config = dict(
    dataset='melodies that start on their tonic, played by one synthesised instrument',
    input='log_mel',
    vocab_size=59,
    text_encoder_mlp_ratio=4,
    momentum=0.95,
    epochs=129.8,
)
Rows from block 3 of the audio encoder, named by matrix and row number. Each number is 500 + 50 x the weight over its row's rms, rounded and kept within 0 to 999. All counts start at 0. Numbers have three digits each. After the name is the row's rms in percent of the matrix's.
# f: depthwise width-5 conv (encoder.blocks.3.mixer.f.weight, 160x1x5, trained with AdamW), a 5 kernel
f.0 089:425535572519505
f.1 075:549451416487477
f.2 080:583537540526457
f.3 107:442518590524505
f.4 094:399502518522463
f.5 078:504467451582547
f.6 214:541553558554541
f.7 103:525578565541500
f.8 129:462408488541473
f.9 112:465461507500598
f.10 097:482508396537505
f.11 078:494514405477552
f.12 084:505428448488566
f.13 076:553546428453516
f.14 084:426421490528504
f.15 135:565503422500546
f.16 045:552473515433434
f.17 076:518562535506584
f.18 068:468568533455438
f.19 076:457432527448551
f.20 090:531546453417481
f.21 087:425444519557513
f.22 075:535519423435474
f.23 073:587541452470489
f.24 092:418489574490510
f.25 145:503597499489445
f.26 155:519539554476415
f.27 077:467457545519415
f.28 129:503502463536599
f.29 102:513580574516510
f.30 111:506465417436483
f.31 082:523512400457494
f.32 097:514493456527598
f.33 075:429474526578507
f.34 099:556469551505424
f.35 087:484431461576488
f.36 110:444572520468447
f.37 067:508548586552492
f.38 081:543508534429433
f.39 074:499427549559536
f.40 077:484402515478545
f.41 091:418513533494433
f.42 092:475563582524476
f.43 068:517514464538596
f.44 065:568481446476564
f.45 048:518587540446490
f.46 077:493411506565485
f.47 142:477421455502439
f.48 093:491473505398537
f.49 062:553531548564452
f.50 053:609497498518486
f.51 069:547532547448566
f.52 092:446521593482484
f.53 066:600546498521500
f.54 111:526555438445543
f.55 131:521500418572489
f.56 094:431445504565522
f.57 096:519458410469536
f.58 108:475573580513500
f.59 099:439558560458495
f.60 099:578563452515508
f.61 159:454466411464498
f.62 095:424443531544525
f.63 102:467447466428453
f.64 133:508551572562528
f.65 081:493436424463535
f.66 105:549549465457568
f.67 074:545591496490545
f.68 079:468407447506496
f.69 086:401546522498488
f.70 059:518558538533421
f.71 293:536573568529520
f.72 091:498491577578478
f.73 110:563508412500528
f.74 108:505541442430550
f.75 066:433518451432476
f.76 081:531513406449498
f.77 092:551559534552551
f.78 084:427478520523576
f.79 113:565455426515478
f.80 075:594521458482534
f.81 074:464428544560521
f.82 107:525516402540518
f.83 103:498435421458482
f.84 089:497521522513607
f.85 088:521494439422453
f.86 052:567574477525462
f.87 113:503527397469489
f.88 075:439491584533523
f.89 107:556430454546518
f.90 090:466561539454437
f.91 079:526527408459470
f.92 085:511555580530454
f.93 085:490566566510441
f.94 099:493476421446448
f.95 209:541543582547508
f.96 107:485440559504429
f.97 084:481447416506547
f.98 094:519551419459535
f.99 116:449519590533482
f.100 066:536479474573569
f.101 117:546456507586469
f.102 136:523454492519403
f.103 088:563462437445491
f.104 104:492486405453532
f.105 145:514505421578498
f.106 075:533574565476467
f.107 084:511426435493449
f.108 076:565526436441497
f.109 058:512541601521501
f.110 086:479409497562493
f.111 090:498399469486468
f.112 082:467537581559505
f.113 138:483562420530533
f.114 115:442413476527481
f.115 115:524557570439509
f.116 055:484534530596532
f.117 103:423457564511478
f.118 074:522535514541595
f.119 094:506455586486447
f.120 043:513515573461428
f.121 071:580528556457521
f.122 070:573583503489509
f.123 128:434572546471506
f.124 084:461459457583525
f.125 079:526484413550539
f.126 085:539594489460522
f.127 067:505424449488563
f.128 098:549530530547578
f.129 064:481550586544517
f.130 104:454590538506472
f.131 087:468452463578541
f.132 068:435510565551536
f.133 092:468516526593458
f.134 112:490560534419467
f.135 082:414468555471485
f.136 089:421485548527446
f.137 174:535563532579502
f.138 059:537456483563570
f.139 083:522466412548528
f.140 087:499425488568546
f.141 165:538434578515483
f.142 104:512439479563565
f.143 078:449444529547561
f.144 068:493586480440468
f.145 117:473445470589498
f.146 091:535497415500564
f.147 073:451496508549587
f.148 096:588475471448474
f.149 165:536577530517564
f.150 071:511508526404451
f.151 091:545547453422499
f.152 079:523508450425439
f.153 106:461493579547450
f.154 128:522576431480467
f.155 063:522545517410461
f.156 094:521546424443531
f.157 080:471459567546558
f.158 089:533415482562508
f.159 111:482596546475489